A small model that answers yes/no questions on an image's attributes, trained from scratch.
Data: trained on rendered scenes of toy objects such as cars, trees, mugs and chairs, 97500 training examples, 20.0 epochs.
Rows from block 2 of the fusion encoder of a small model that answers yes/no questions on an image's attributes, named by matrix and row number. Rows with one number within an expert belong to one neuron, the router's apart. Each number is 500 + 50 x the weight over its row's rms, rounded and kept within 0 to 999. All counts start at 0. Numbers have three digits each.
After each expert's rows are labels from the 100 texts, of 14848, where the router gives the expert most weight on average: "tokens" is the input token at the peak. Only what is clearly more common there than usual is listed. The data: rendered scenes of toy objects such as cars, trees, mugs and chairs. In brackets: how many of the 100, against the usual share in percent.
# router: router (fusion_encoder.blocks.2.mlp.router.weight, 16x192, trained with AdamW), inputs 0-191
# gate: expert gate (fusion_encoder.blocks.2.mlp.gate, 16x48x192), inputs 0-191
# up: expert up (fusion_encoder.blocks.2.mlp.up, 16x48x192), inputs 0-191
# down: expert down (fusion_encoder.blocks.2.mlp.down, 16x192x48, transposed), outputs 0-191

# expert 6
router.6:506431456511567408375488559473475439396464506529481492492536529492577475517437520451572521571450468472534492507553511470492443522560557504531522550487545432536546490528569485548462520531577548476450581510530424472458486456426519539512600506572577490395554474591519505540473403438502447515616407465504572486511479511513501444536418466468521516492524555491529489516502422470438576533489490458568545413463500503390536495415564527500496614456482442467444535565559550496468511610541599480485375441462502503571446516589490493582582494546518457438489506547521470566500520468395551484
gate.0:434541537413572504455459503471487434512421462546454425522533472519532512478496525479514507579455403446542534474475595511492497590452523494579520500438453544515534422408526396675441537506502457504463528574593455515451510436510410461528519498470483478468575508453458454569518465527480517409496425560561425483531604504434512425517448479434551446457548542457539512524577484479545541527539446520505490577411448572525534492525559549587499478490536463567478549459453434537538575544497489402520477471472512497527462473400511491501450517354495547423592453555455440423484457525513540453
up.0:566481442578434507508482485533448552500548498469531594491472520463464510489493531456471532428567550540542454585511390524508438424595469487480468499500513483562480550636535557352526430506523486455512425438378549450601494528430522495459495502498615510496428428520553544517519521442485453535545614454435509528500420561556465631447581536541510522494488404580456546461438482528426464474438520483513565456554522462535421513485440476475475505470488548454455441572549574505446450481535477567486535500554503455446562542599474515505518464606515473561444509437497548536459515429539508509
down.0:436555470492477520546527544443430587518521583553519481432515467404445421413482478493548505504510490537542378595400529573509397518512592503549441532596576442453561541591392467513568490467399583511466508491430474552510517457506416547475496499467628561474526588548536515506397523448553467552565505549470503481520501566423518483457519491498534497462546568548480553525532520415441532520503519485547507491503541466499551528492497472517453548565530376374543471478445521417550518575583565498493482467477447532500463513475521430518491528376471473474464506464524531527439447433527458544
tokens: "light from behind the scene" (100 vs 3.8)

# expert 0
router.0:411424572450529516536425560410476501611579447555575507463510495526546530483596556498434473544555522440555564444505416481499445495497465536511485385537535608537539484448497463426502549487490479526605544556511501537453565610564425490535427527570598521504593498521534425568526534590483447513564566571495466459525509504455495495522556507486448475468429621485507494460480420423487473470516595432509512575530452435542429463461518429489508506510453459472487542419475481482475509486564544471490515403401467548438411540464520530534522447559488489537463500443531495414446470389498481488
gate.0:540564571473551502602540484446413530565486485480545492460505510390498463464512492507533509578462512499430509483382481520546540454464477452420532444529533576600442420526536630461464560473529514462504546494473575433528514541494493500471511424504514500584510547556545567509577455462572587536485510490528487495428436543435474491440547436485505420484530457465590495483411571474434497455515450428357616430437550477499465435486471495612476522468432456516529563530494520480509456540507549445441495615526456440585506555496510405558473533456502454557447581484496422503575507482570466463
up.0:513373494462537452443421503475596459520485457438469573610532468439497461498505528511578493511518504482515482474415463466476466512470377486479547506487452573538449462547516584567426547443556519440479513537536502531601482523552478526585569505519567525545434521519488485531491396559485558508420526467465552572472433556397503486392538443550510392486459499526531460601425537481477483537521519571447521491433483502450521404498477533619568494504526449470534474502464530506508468536523485478440519397575471444497484565460529439458506480441452498558436646504454430584618525534480568483
down.0:432501486525488427495562447469530464492517536471446513435499566482427564472439576507540579584437417464520500465468495420534528563575501597506573475501466429447563457647472535517480564501593461552491554513496420548477485482573519531508464514435465497450557473449510461513449452595526563539579499474428584503496507508444451522421416585495526464486450530514470533493525577538466486497488463618513596546536472485545555480466567533560495458509487579565382503396481427557563508506551495487488460488483507460426478510454541550488497500490495499468443537576430513572520450452295536483
tokens: "light from the right" (100 vs 3.8)

# expert 4
router.4:440565451596479540419501510424469506507441403503440476512517469544456503579530484475490450460535482495507458441518567527456558484424526543598500467443443488586542491449511463524434495617439473522467567528438515477596425516466461475598539551549603578510547462575501554508480562609526515496535481495528466436519454572493535453619424486424451473472415482480519505596559565448531484554461503415487453429431449446526543418546510407490507467506540422464537467558588497536525536596429465610504499524443486545459584530453546459526540515554491557539466430471517449474488437485577470555
gate.0:481504404478557434547510458542576471466534530495450477475490532566559525427517450460455566447469470622393549423485599519547515536530497448552508538468446551406523503539510531513527472593413527571516393519422512498530398553439510538459516457474534532412580371539529466480574504534588471469479507604483474611513471444561518503448574540475489523388545552523546548514492411493602502514464451564494501470447537515570488489513601553424475492490456490563528514490470424501470497543487460576476422480504512436462485530562441565426473495570425484469502474454467474469544541433499608453
up.0:417453614448469551455508524446436515524513473496557493516474537417470471412515533509560443518534593422570435536469439498434529516444446566494504559521554504506455491509501523534511566461567463396561583510562438453483577450506506530530488509462433423518367577488455566490464507477484580552533519408545552403538480506447499438520456405562551541578465502460515477459532525530424560487475571480490515530519474487470517582501459427563518513466612580415440561565497581550533574371523500490495579487564522469584473471425563487480506506495547424561481478541545436491436476550470436573
down.0:465512441557492554489457546585513579481480489490431477485433502541431534528553577519505490506390456488550523491451529432476520528515500562441448524537562539510571504575557441460505471501581517498500430378542479522426503549470556535554583516495531423501489464508490539388437543451529543569545523530450534499456485480382522528508532451406417535479489482522470478504553467546403543487553563532488495571495396541581520505424456509503523465518457478526547563597450453538506511562475339462460606503519435494561530409560478553517526507461560396457525511496478440444482496471339598458
tokens: "blotchy object" (39 vs 2.1); "mushroom" (27 vs 1.1); "checkered object" (23 vs 2.1); "dotted object" (8 vs 2)

# expert 15
router.15:475606441445566548586584415519462548578553470522401480510530536511535507527560458423582542437448431445453425496574435483437518420471497479409540567472509490560515531518499442590580420512499505543502555509458436481509501518496435550418532523491500496556410507525493532527475438446487498542475469478481512527447518597463526528436468493455408522451567482520540470527601409599550544548432540533496438494431570492511447471563487459484573575573530512418550531534477474499489466543535458575569569403563548399487507515562519425505542491512490483495431571559495413559461596454497420528
gate.0:461484492483477490506630438572551484523490432481544536499526521481493501425500555544554380393422502471550556501444497451516517485455560566511516428538410515547515534493433585403552491502514487481587426535612535514446472494565461532463529511450452602546388483497597518502450509563522587453471463518502485444466490502470443420510559493562448496543407516451564462541496484498459504479471442553520536499480467479444487576547542430533413474453489493503462551496560442466441480563590588413378552486362563525489507434589459527489447517419504544503488498414444473530552532558425503476
up.0:516493516548534535533399540505493519516480589547464515488471564462523510611497438463470500549532516515505431506588526490489557512491461431596507603439580529449461427452509421505450502455475505533450579460424495544591531577439538489583444525510483356484612546471341459465556489505566408505506495571490517538575560437568504538539366532427537523471569502533511473487455479536603520481571549487527469542553501518492514437528441502513521498544497487500498429443417473545526497490411443553593484528577424442547520519447531453500585478576489493564468483496517524490539435446594495571
down.0:618539552579407548452485540514516565525472560478439471468452550505486457510458526530440405494504422483568457518525499469588483456509436550536497503544551527479415472515533456536604483475481582491562506471454533564607439537474505513469448456508447486480509452457466445443557502559537451534467523504484515527501485565468407384519493575588469408477450587526458479569539561521476450424467510461506476432539469533490585431436514536465456495476503586525532531455364532512527600468478401451483549405505564537586436499500510397546418454518422457498561507538533612611511508491446527537
tokens: "bottle" (31 vs 1.1); "pine" (24 vs 1); "snowman" (20 vs 1.1); "robot" (13 vs 1)

# expert 10
router.10:577455435575521505428526520421440509490562503410499434552448585507548547449475486531433473450460514561425531489559493425518540519521457574535458514546550564524436425532572572449482549518488399508417579402500522552455462449471485523490458549386516447562494567461584424541454563499571458448476528418539522543542493480496573547606473427468606486530439510413554405446529577472475580493452554514575422511533494533510518523440477519501465558506549454497488488550492471507493555445501547507609446544442409517446441479463538445559470542400512476569545441532510538474502511431531431442
gate.0:446437526461435490475524389471495505513547481483461471492460468497503473528469396522569554544452474516523438488549456494525559498477402503439429508484451506505420482427556536383543538428496485459494569524532470539486518509434530463462394446499490520540524484470434509508437429435399457591477456594514465432585393527570451559455556496484486532554429468519422495529529603515504507451465434568521451602614518525474478566534528484505551510474531468432526521475422475454566448437477570424426557487551629503523441409526512529421401498508486402520432568453503520499520465470428537585
up.0:441465418473513486541541518468415452429465461509379519521470578514512463517435502550535401514616481481560517548471545555516471514490586455441586443606501559531480469520436533561472461522456531471539473491523510540553479512582536524478533516511518412458543452456581530423471652555545531476620531489531525459475568483488458435533537444619511503488544470581505549416438480547519550456447546583554515466473471463583520457486492462434455442541575497529432570510445570507451483583578491524514398497431501560429431611470585531492519532469484509502515462515432522475450430512399491526
down.0:500617482430551460515563488552605540441531460506436453551532572524522500505483478449526532511556478431442513443463493511443530512436481497458440429485568458503574561424512548448537584557373535561502573497492515494447420573463478590450459478467515578467434479597538511493475470475444512447527423493527489470500623487596485447489417487408488544422501495493468472468544550450515481476492478538500555519523515513498435560494511475536526417532585506576506537582577452475456455528524469386510469508461510519589571428502488467483650409461531496528409467410556549464502511427412582509
tokens: "light from behind the camera" (97 vs 3.9)

# expert 11
router.11:442567460457475482446437537526464524524470499529507500495485491551482440437460518452448562482498437525608457496578540525435445434506519430558549414557485500599452513449465525492429497553443429555561573537374481418564419460490584445521430555463514563523513536510440414484520493539567479526558498496541467491446565539444503483481500506464521535458397460485560543468548477468569505518441499479514508496495470364539566461514450399553499498527581413415603489558446506533600483509534459402509499479520439484501569425507474551469497474415542527459538413576529531441397391510505570425
gate.0:457487416488509456501585524498373478503569420524488632386393551470423446490543466501505529475517436544517549496529486513400522417464486516487509469443470568529578435536511571460479539508505433502509489446531453491555573491583521485555502540504493460543561539453534499473580493615521524504407513530412491440429504546437502527603507484530575483481484579554443454484502537532466514447507494483497534432496564524406583488533562423575548497551511421505475494545476468495570478428503455464377494479542558454580525398429612527471477460463514532442497412416489494499489564422414530476
up.0:532544527504532505479504460476460517462419514464469564440564589498443511511481485459456536430549521464562443588508510485483513525516533501459554448508580537567456437469421456482401479610518446567486553568476553455471512430463440489538479475424519626428434499513504495492384532535490583555438471558454498498543474409340485569566507637535499515540513472488565541420494463543529578443555481481448438403426553510472508473460519448532529447526483406558511489529434509445449495452546495408519466451587511567504573426449546537462472500519468571489471511546539422506446487402572439531
down.0:453565469493477397487491550468520528493396550539534455533566465496432475467541436523519469387508478457508499492438368498521561554476512556528445582470535492524448367544535408525527515564458385541596421602477577491518517515479440488402469457429470515522434537546567542564476493502498581461481426417532536667599557524513487503509430496585482516464546550482402473523534464450545482505521491472462457499472520479550562458513535545529498516443556478531479556499519453560497531543485433447423531512525357496463527510472423541425459468497464571487490563492556538449517513464479463400
tokens: "rocket" (40 vs 1); "arch" (26 vs 1.1); "sofa" (14 vs 1.1); "dog" (7 vs 1)

# expert 7
router.7:491540523452515482502468559474470432486511495466549489544582516479473438497463456558497449574500399554563532525537477481464536543464461519586528452504578493452512479468499552520481469477497596373428516437470483473422532426507545509524467570454514527442533539491468509576496465525435520540590462557536419599427501560532474448457550511471505518526409475584457403451490444533439444465448558516569477553481436482529581457430518517472512471599463574553578553426552411543596381547471534547507515548554409509440484436472490457424540540460403495564449421413506540596432553485525577540
gate.0:486528445560447548508513528518456555488426501490516595467469525626462490503523456433385424512490528594412463564585526498574514586481433560607544402438574434512558500474477568431539487531454477463488465550618500426537465474533408482491509528524466511489517543551555502463462539605587513425569405517473499542499464543420463457542554423553460562519517537441433559545478494518441539525419503406558488567527457511528506504474489514541544475515500488478514521425546455556532476520503474542402434499522432528438447426445537394473562467569544508502457536478468473479552406529448392508
up.0:464451515456562469544499512474546473470481466474455475568488452355482516522492489534558431523617471433506535457480460514523514423482533472478539597582466522498405477507501450453546572492566468455524562513424509526514481430453536468451425473505459558517579473420477538585454516457478388528359551560459520448455591509548521537440466561520530491431548438517607425552518469474500499476531487530502504452505481473501517459546428356520412538464540500528471390525421516523497474518525459510550587541563592550542544564547425518447415549452441559642536475496464522524483565484535568486
down.0:550511509487448447525453525526462531506477572548515526479465493540385466514498516397454475457430462596453492382487425402524497529552443453444543512466544434562559457528440400531506504520468497468576546505385503513429520522475496508436496541521480395492446515464420549416422441480532518530496558470419516582472532455514549453558503469549532412552446552500534471581569547503514442477455481547537396495479407568533513557546461484487425551553513411582509521396543448447510407468491525529544416497526429525449412553543543498569524491482463531507493535452545490511513453499621490641
tokens: "trophy" (43 vs 1.1); "hammer" (40 vs 1); "truck" (7 vs 1.1)

# expert 8
router.8:484502523504511495446434505421506466521489455616487521482446490558550609511577450545492512525424561519546519485435481484441453443506587517572466497531509457520496529509482465496470507432528546550516587535399484460564525420529434426603580541517457492505514554479474581536532543504463604458470416566540423568420504490566557431486521548522582551560571451506581444543560439514428504467495471526517561435487417440595448429480402522511490501526500508507505434493479374573426477550437508531492462534548548507511548593392530466539503445597497499455503521517546564585562585522406496471
gate.0:491553516553535583491498569530561542579533572404495460436491442500449457423533517530492525526552392491562465490478344442521504465532564573481463516485560501500452475508522523428472503537481504486420499549413508546556560518518498496440523506591538469482537499432534518472532450489537502487442543485482512552492451505526477509521538454555551470530469520485522476471396664595467498523491426467481361428554496541427461552353477510551568556552459448586504514475565592429572502496565590528521515507561558579506596495511535601534498582546488452528551591532461510457526489557439485468
up.0:548554547536536529457489617540585478498501561458463472492481496511401488443523537544569480425494393444513482428445373519510508576517497547467510394451483491547503419502495514375390533513488465504457513489521559524558573546502453442435519569551506471536495474375576532478461390515536513456561553490520528540528522428517529529508470502529519537486476559476491395552427641583467514473492486490568386487478473509519485540430432480583548568593437493610493550490542558506527508493538521560518559481544573540536561498474519606575501510516467544484550509481413547526517486569464401503
down.0:444460514517498414528483539525458519562515485453501448643523520445433542513608508482455487556631539534448474440454453462480508557498498557479508509554419422492440461501468511560425571573486474464402439428515513501541500464491555573479450406451454536510578520504484480514462541486491541569485479434572524602532557506507492477378477533546458489613481432460449491523473370573496536541559571556466643498575417468511533520574493488499479444468508498435508559460508535537385482427465536550475462463508476524411481505530443528434463482505446448583550547477466444394508467452530536551
tokens: "umbrella" (86 vs 1.1); "light from the left" (11 vs 3.7)